Rows from block 4 of a small multi-label image tagger, named by matrix and row number. Rows with one number belong to one neuron. Each number is 128 + 32 x the weight over its row's rms, rounded and kept within 0 to 255. All counts start at 0. Numbers have three digits each.
After each neuron's rows are labels from the 100 images, of 14976, where the neuron reaches its largest size: "responds to" is what is common among them; "patch colour" is the nearest of a few named colours to the mean colour under the peak. Only what is clearly more common there than usual is listed. The data: rendered solids tumbling over patterned floors.
# gate: MLP gate (model.blocks.4.mlp.gate.weight, 336x128), inputs 0-127
# fc1: MLP up (model.blocks.4.mlp.fc1.weight, 336x128), inputs 0-127
# fc2: MLP down (model.blocks.4.mlp.fc2.weight, 128x336, transposed), outputs 0-127

gate.224:043131129206128076057071110129119129130114128160086131127119129100140178142138158129146130065134128128137137098117115132159129126136133087179132126116000134146127143129115129116125142131144128146113137128124079139141208130146125127144127188116127100127100117133235164128130132130126121125167130126184169128030144135154128130132118055142148113125129205144134098169189130127084128115134
fc1.224:144109144130053129128242122130126120151102122081193140168123146125123105140059100127160156119126134140137124117129180127126147181124122128128104044135129081130131127132120128139077086133176115129169180035165127178128055127148134122124129092112110045158197108109117125051120128131147129126122224116096087165141125128108135143160071135125141120126127076123115162136083125131102135129126
fc2.224:125141068123120120124129127148129124113136176250077119143108104068127147122151134132108127123082166106127159154127113127125128141120126154134106126124157134127121125118126121126128129127127123144104092129121103119137140129128128170128125133137146093127095084200140196165129127141100069119136132193134218125128134130079086076077143081176150122124114129166113190000127128161130126126139
responds to: disc; chain link
patch colour: brown

gate.28:091080150000124151094131126121144121113088179148137131162156130069118189102134126188121150182129142211128085146136125101110148122133121126084138187121075132116142105151108158137118155089154143204128115147154117083100134131110093129105049126202164100155105067119121153172142209140128103121100127137105118083136138143124091143070140146143160154109103138132138118155128134107096170146118
fc1.28:122132134157122116119132130141150123145137123070123126072181124238138099122092138102180128113126123104095166109077138126152113145042134146141104088148195137181125114127069196181121155036130133120104127145131107119077124126114129157128129116127059145148071133138128117095095050126128130126120185075128144149132092128114129148247119141104098105125177129139164135158110155134131112159097
fc2.28:203127018164117157132136113124156128104139141072131145148114129198124148128109192145129141154115142142128128096146172102114132166146023105131116128142125078101128147157134105126117156142142096087120122178111168161147133164038139145130144120127059080133123137111126133191125132082136131112159171117115126103205131123147117091125137159124066136128021130098107125143123200127148151097120
responds to: count: four; yellow object; star block
patch colour: brown

gate.26:139104145028130129167043148129138143133153055149185123128130113110123127116141129120119092160109127183129123128123168127115052077128119142132101129138148082108184012225131135152133100104092127126127133143127079139082127128094069133135060169129091125119127117120113131150127110129154134127118121135130130100140125136128134138123177114134099124120103128072119196120149130248142113174111
fc1.26:136133133127109174131127153147126129128064129129094126146100126131165137100127132122149126128106159150149123137121131128146081125116115120126161132128129128128135182097120135122083086000129155150126126132198161141210130129226096128131138108150121115135124121155067120198043128102142130129137168109115128098202117121136183127034122172138122129120119039131118127124026129114105131133127
fc2.26:130117179082175131129110122121128135143117130149255129121071128129176125134129120129129139136151098131120076135130095124122134131127152061129136127079127129117129107087186170110128129192128134082145128059121139047115118133124216121152130131147115166121140122125135130126090123093165183150114135149128127170082128124162128115213154119063210147125139121124160126060143133123128130090170
responds to: disc
patch colour: brown

gate.285:137153128146131176116134127128132174113133183151128191164116122069097181102174133127095144131127141101128141081144147139128120077118105126103075114162139108147131125149099132155116121142177123146132114116108133112183111144125097119080014084134108134121101146037117132091131126113157100114125131184142128130183130026151085135116125216154130092057144138114152092072101045129171121100118
fc1.285:128130131059139093129143135131128104204141134128129127192121131121125128109101138081143066075131124153161122128039098192128125101148131111131107103171105135080127153156150128118139105134127117135074125096135156119158129116119129134243027138122161147126138164125109178139122145133085127120107110135103119222114112078128132101117145214125133154082180106113173123034090131109131117127128
fc2.285:145104085104128129115103051187096143111188121130112136134099112137127201130130121113116143078156113200128153136092126123133121151121114216129073136146139143173115102135161130117221123153161134113140157125075183090222114142031094099138140128131119136125080104130078155128126095132207076140177136111120087121127138135126128120129131121114188107078106093134131133126060137097150110087133
responds to: brown object; disc
patch colour: brown

gate.186:122127128128131126131128139131131108133129213138159165194170122129128131127100133119133130131147128128127128159110136132130129124132159133092116116120130135038131114123131132124128126062121128066079061129123147122131133127126150173128056116127126157109131128121151124146129255121082103128070126123212127152198115128135120138125128114126089138132131176134126139144211126159126183126125
fc1.186:130144131128131128073128123133090255126131126105129081128117085081201129128125126152128127126132134127129121058125124199128143125143147129099196115134124118157150143127142139126156125150128110129126133118129135136176133152146088128069141129123127110125133131119128066125127083105156110125128127088078129126127129133130000187118149127123207127133123128127093125162168137126129120136131
fc2.186:122186131054128060137146123132118130126116116144126126141135130126126139126129179130124080172117107114133143121117122044119127132199126128046128086138122099129148127128130119163124126138130113127126128127115128123180128120200126129139129121130128128157122129111116115159148086125126124125126123128128114128129133129107128097113128117130138124153114144127112122231116128255046128118128
responds to: brown object; its colour: brown
patch colour: brown

gate.10:132210133122171105146156132139134225129128140128130005140178127131114128153132130162153132117123129027130131086114127173118128129128127103127170110128099129128129128152127136128124120169128103128127121125127198145230152128126127185127067154134113128125112217130151115132132209128116124153076124128129134121122189135129039146122180097163127128183114149120128109142122119196121126130105
fc1.10:077118148180122152107128126000121123101092132127122149075126149127128090122138113127128136129127131127128101124155131106141129150126131113156109128128112085158129127127139123126114142123128153105137167141123133154179126066118138129129126195089067128205125127123107150112121126128119170124111125131086165117107142126129255086129112128142141128129162135145187128099098124115134131125176
fc2.10:132147128119127255133127147126132123150128133064129130111092083124128131130129174110115132151122089130134136129141116127129138214126139105140132105101124122130082128123130123128129128000125130073125098131129130208173122143116134128124152140124121195118125128123096127126067138129126131109155125164132158126209131142129079158128136131122112127132116133127129123100140127000165131112135
responds to: brown object; its colour: brown
patch colour: brown

gate.240:061207127133119124125153147107093118126137166128132110126029180116129136142138153072126112127154094133087046092152107171152128135117124127117117091175112109125124126168132147132096160167122116154117166077126129143140057162227123125161111130084084128163117138160219189178153125107193106138127144131124177096104131082107101125019132109130141135156170128142112126119122104131127126121118
fc1.240:125118186133174134131103132127118065075128118076165131088088059126120169178168110130030127179187127080126181075126135133125147132125127188125141122130161074127127106129186177167115155123154128157096159125120204116177034134137125139068094137135113130157126128135130126138118131136131126137135072142198168099120158152154121138093119131139121113116164123129199110095129115110112127038126
fc2.240:238110123140128142120124127176115157018039137139149127134125129130129152163169146185102092151131088073118123103073142074108134082156124129127182154123130071121115106129155129183130183117126182113143130151123166153076133113159124183129123132105207129084133195130124083142120128122125111131137111126150127136166113119109191127172130055174128131127155146130152080076094136133124083115135
responds to: disc
patch colour: brown

gate.61:125127131129171133068134128128126133153120127118189080043132122143103138134130143128167160134091147127092052156051135132111126114123119103135121088129167155133087129231124130174099125119128192137062129156112179121136143127134141106058123124113133103125116144121046110146151169168160061132122143122127151167109057138143147098139128121187129136107113183074127126106108111077030165161134
fc1.61:147165154150106140121144156157052142172128131072117129111102126094129127118127102128123103087156101158215086082086125112121098120132126167126138122146115122125112160119135134070129112215179140177122109115230171135193108140179061133130113128202082167131129122138149163130134127112133155125141167148111082114150125128140110160128108189137097163169148157148227109209118123170136136116130
fc2.61:114128210087092118149177126129063159131151133141143142141124087127133136030120117093076123048154139122125109218128148135128176122166168149147140134141072123221133110135115113126119136135132165142134084098159130179104128120139125065149141090141113109152046166130081134140083097108148071131133194145060194110120134126149170115096115134130096128129140093089153130125118116129131178171141
responds to: egg; torus
patch colour: brown

gate.75:133118139054128162125085052143129127154154126191110157161126142167145070133113102132128142159138120144134108212144130122132157141124097117120100174132134176081164078113148127130138186122119104134128163103105150117101160081101110150128128091159174226177132199058133132130130166067131084109140093125062148112123129109123087205182138178116152160144125095127118156125123167136193076121138
fc1.75:111118134136131129102131083083123112132127128075121059193132081129135107132111148090180188101055124112138132128128135140077137089127140116128128104131051150137120148140108104128147124111209129146093125122128046150126157036138116119134131132106058114126088122137147076136126150144092094147156147131121126172138100072150167078093089129187131061063091137131190147130061101099180169128145
fc2.75:140128118151076102207126162126131172068129147089179120129153125144065174141138123138178098056140119154125110124093181111120180108193129130107134128175117145127145040128192121134084116164122125112138062209123149125152079124193153122129129116086131153117142141133065142143101088178173123067128140128087088119096123097119126128164033114084141139141146104130141123165133167168132132127116
responds to: count: four
patch colour: brown

gate.31:149129154037128136099122125145128134086149134255102129126135126128082134121128063186124129136127103113137134128126045140117126128123126120111131084113144096129146122174064131156128125128131112124128173120087150168130101130127118153129108128157132096125155132133124131130141126114131128133125243123134166124059122143134134124128128184139128131114129065140157131071128128085156114128127
fc1.31:126128123127126128130204126125161181142111126167121128137128130117134145166102086131124129127145189128051127106137108128120117128115129127133140138128127125180122127134134128177127090130128145129111161125119126255121129106140127127128126127128100115255190125126127142121194135179130101100127127142122112118140151123122133127128140128172118127190115241165112145124132170157126163126133
fc2.31:146127129211211099123117123135132130081108145133141140128133081128143121173114141147132133132103208126141128112136217135126137127142122177151132102125117044076145113120144120116128148133099127129132079118174205132096130036119124137129134138126112159107133126129140128146111127128143127126130119143127132129089130121255088126127077130067116136129085159128123123152137129126122148107126
responds to: egg
patch colour: brown

gate.72:134122118059140139130243133122127092101136134123158106136126127135130162147097125123123181127100081038128133097121149179139140185111112149160105143191080089053122117146119180170040142094126117051161143131055069129107144130105136143131134103181134125104130138123121169172191132113128127128101150054036097129129172129129128114116129112137125090119117133077126135119137141132098121129133
fc1.72:104154080145068122097144138157032151115152143130143150073187066124132170134158084135117166117138136116113060027120184173133132125157128076091130131130144060122138144084094084148186095171158162177084129121129131126130129125101107117150140149129128155098133128130144128088131138086129162112131146126129146128113134131123062135077023128100041149137123128124155126079143128119149159119176
fc2.72:124084134140119116125178134099082127145134126123123115145134155141103200068229104129118127109134123154078144132121127113089131119130150148159127132096082125138200173069118126146175140123142131210050085130124137187132122137126159157154081123113121121128153100215057127068128119129131068170122114180201140128132126108133133199172110128131130092195106135135123112112091081132135186134133
responds to: egg
patch colour: brown

gate.62:119140131120129189085129163130148134127124127132174128128107127095115167134130116082139132093183123134126145132122127255132129176085142149133084124125104146115129123117127133126127130102123124122131138126147137129134125097128241136152108127130099147128073120128124128106128198132118125070129136127174128127130119121131109124120141081132056134120133177152142132127132101107255164124112
fc1.62:128129129190235124134130106127115114135122128126064136121130130126139129154127107148111163127176130176130134096128150080127122106213127133117212175128194119182127154129139128127129128171128165137122071111150131128129177141155022060097197161132139128128137128136139120184114114126157132140131111128089134127127126128122127121128107196125121135128098088136064107141115128145012067129185
fc2.62:119153128078082187128132120000136131134126147135129144074092137129127117121130143137126125170085119230104152133127000074130129109188115124127128141155115134143127136137132129142133120174122095208129108113132127089207127128107129075181147126132113141124131122084123129128135082119140126097142121129096128115150131166093189092108124122128155097129132132096127104174083130133103123094144
responds to: brown object; count: four
patch colour: brown

gate.217:131106230136122124130127112125078134121129225125062118126157127127143128128145097174132134094128061124115122133129126127136113128124127128131177124054111129125128098126129117134171069095133156124121126144165059127089132129165093134122126133133108129125090124120146013115106128126092206121129038083162038143140118109139115125155112130057103123139203082127074121150128115128139132074133
fc1.217:123128132135128128131136131096126074128126132126134130045132130130129110050130134129107126170135126131165132128123129133188142148133122141213124090141125130124164093129083155129124102117133129000095118064112110125051124120137123121107086097129138135058128130131135128127076162148155131145127114109127127121129125145130152085125116136209131101136015124053088138095165143138124123144172
fc2.217:061129127198156138123128130138128249144128117123127157146126112124135157123145108080089031125125128137160121180155152135086120128055128140129146133126102127128099127127125174128155118109182137119128181188184107138125164102132126142150108179247112148133105124156142118095116027126161126173127143126126129132177145115140135131104126117018117126140160093149082112119133131128121128130116
responds to: count: four; black object
patch colour: brown; black

gate.115:128094138124177129158140121138125125130096082185127181057100112133121129120128131051046231128100116080110129115136134124183139129197119213136124144145126138064072138182061100101128115127124094122135176158130103138131099142130101105145132037117164136129125141122136130116155183134133164113117125134107129057132044089164129180128062145168124132141102158113121103128154124119134133136122
fc1.115:123173124126061118127137098130129134220162130089155111112103092150177129116128126124096133155180144132137069125129128174129130149123086177140126137181107096096121144132118124126110128082120123119068096094226156207127090123126126090156121140120154132135128089198122125068077131123121168196131125109130123058140125128128125120188127141131123072144138120103051127222132061074111132110129
fc2.115:168130112200121183156177121129137133128173158100138129203113130128128151149127131057101128125130137102130102123183204123127126143128176143190131130151127080060112133121129162141126122123128040129147126152160100128102120134150129137217132137128128161128096173149136127130125200125112135191149128104128080176102133136131064175165115141229119122102122083110089150123137064090182158168123
responds to: count: four; teal object; its colour: teal
patch colour: green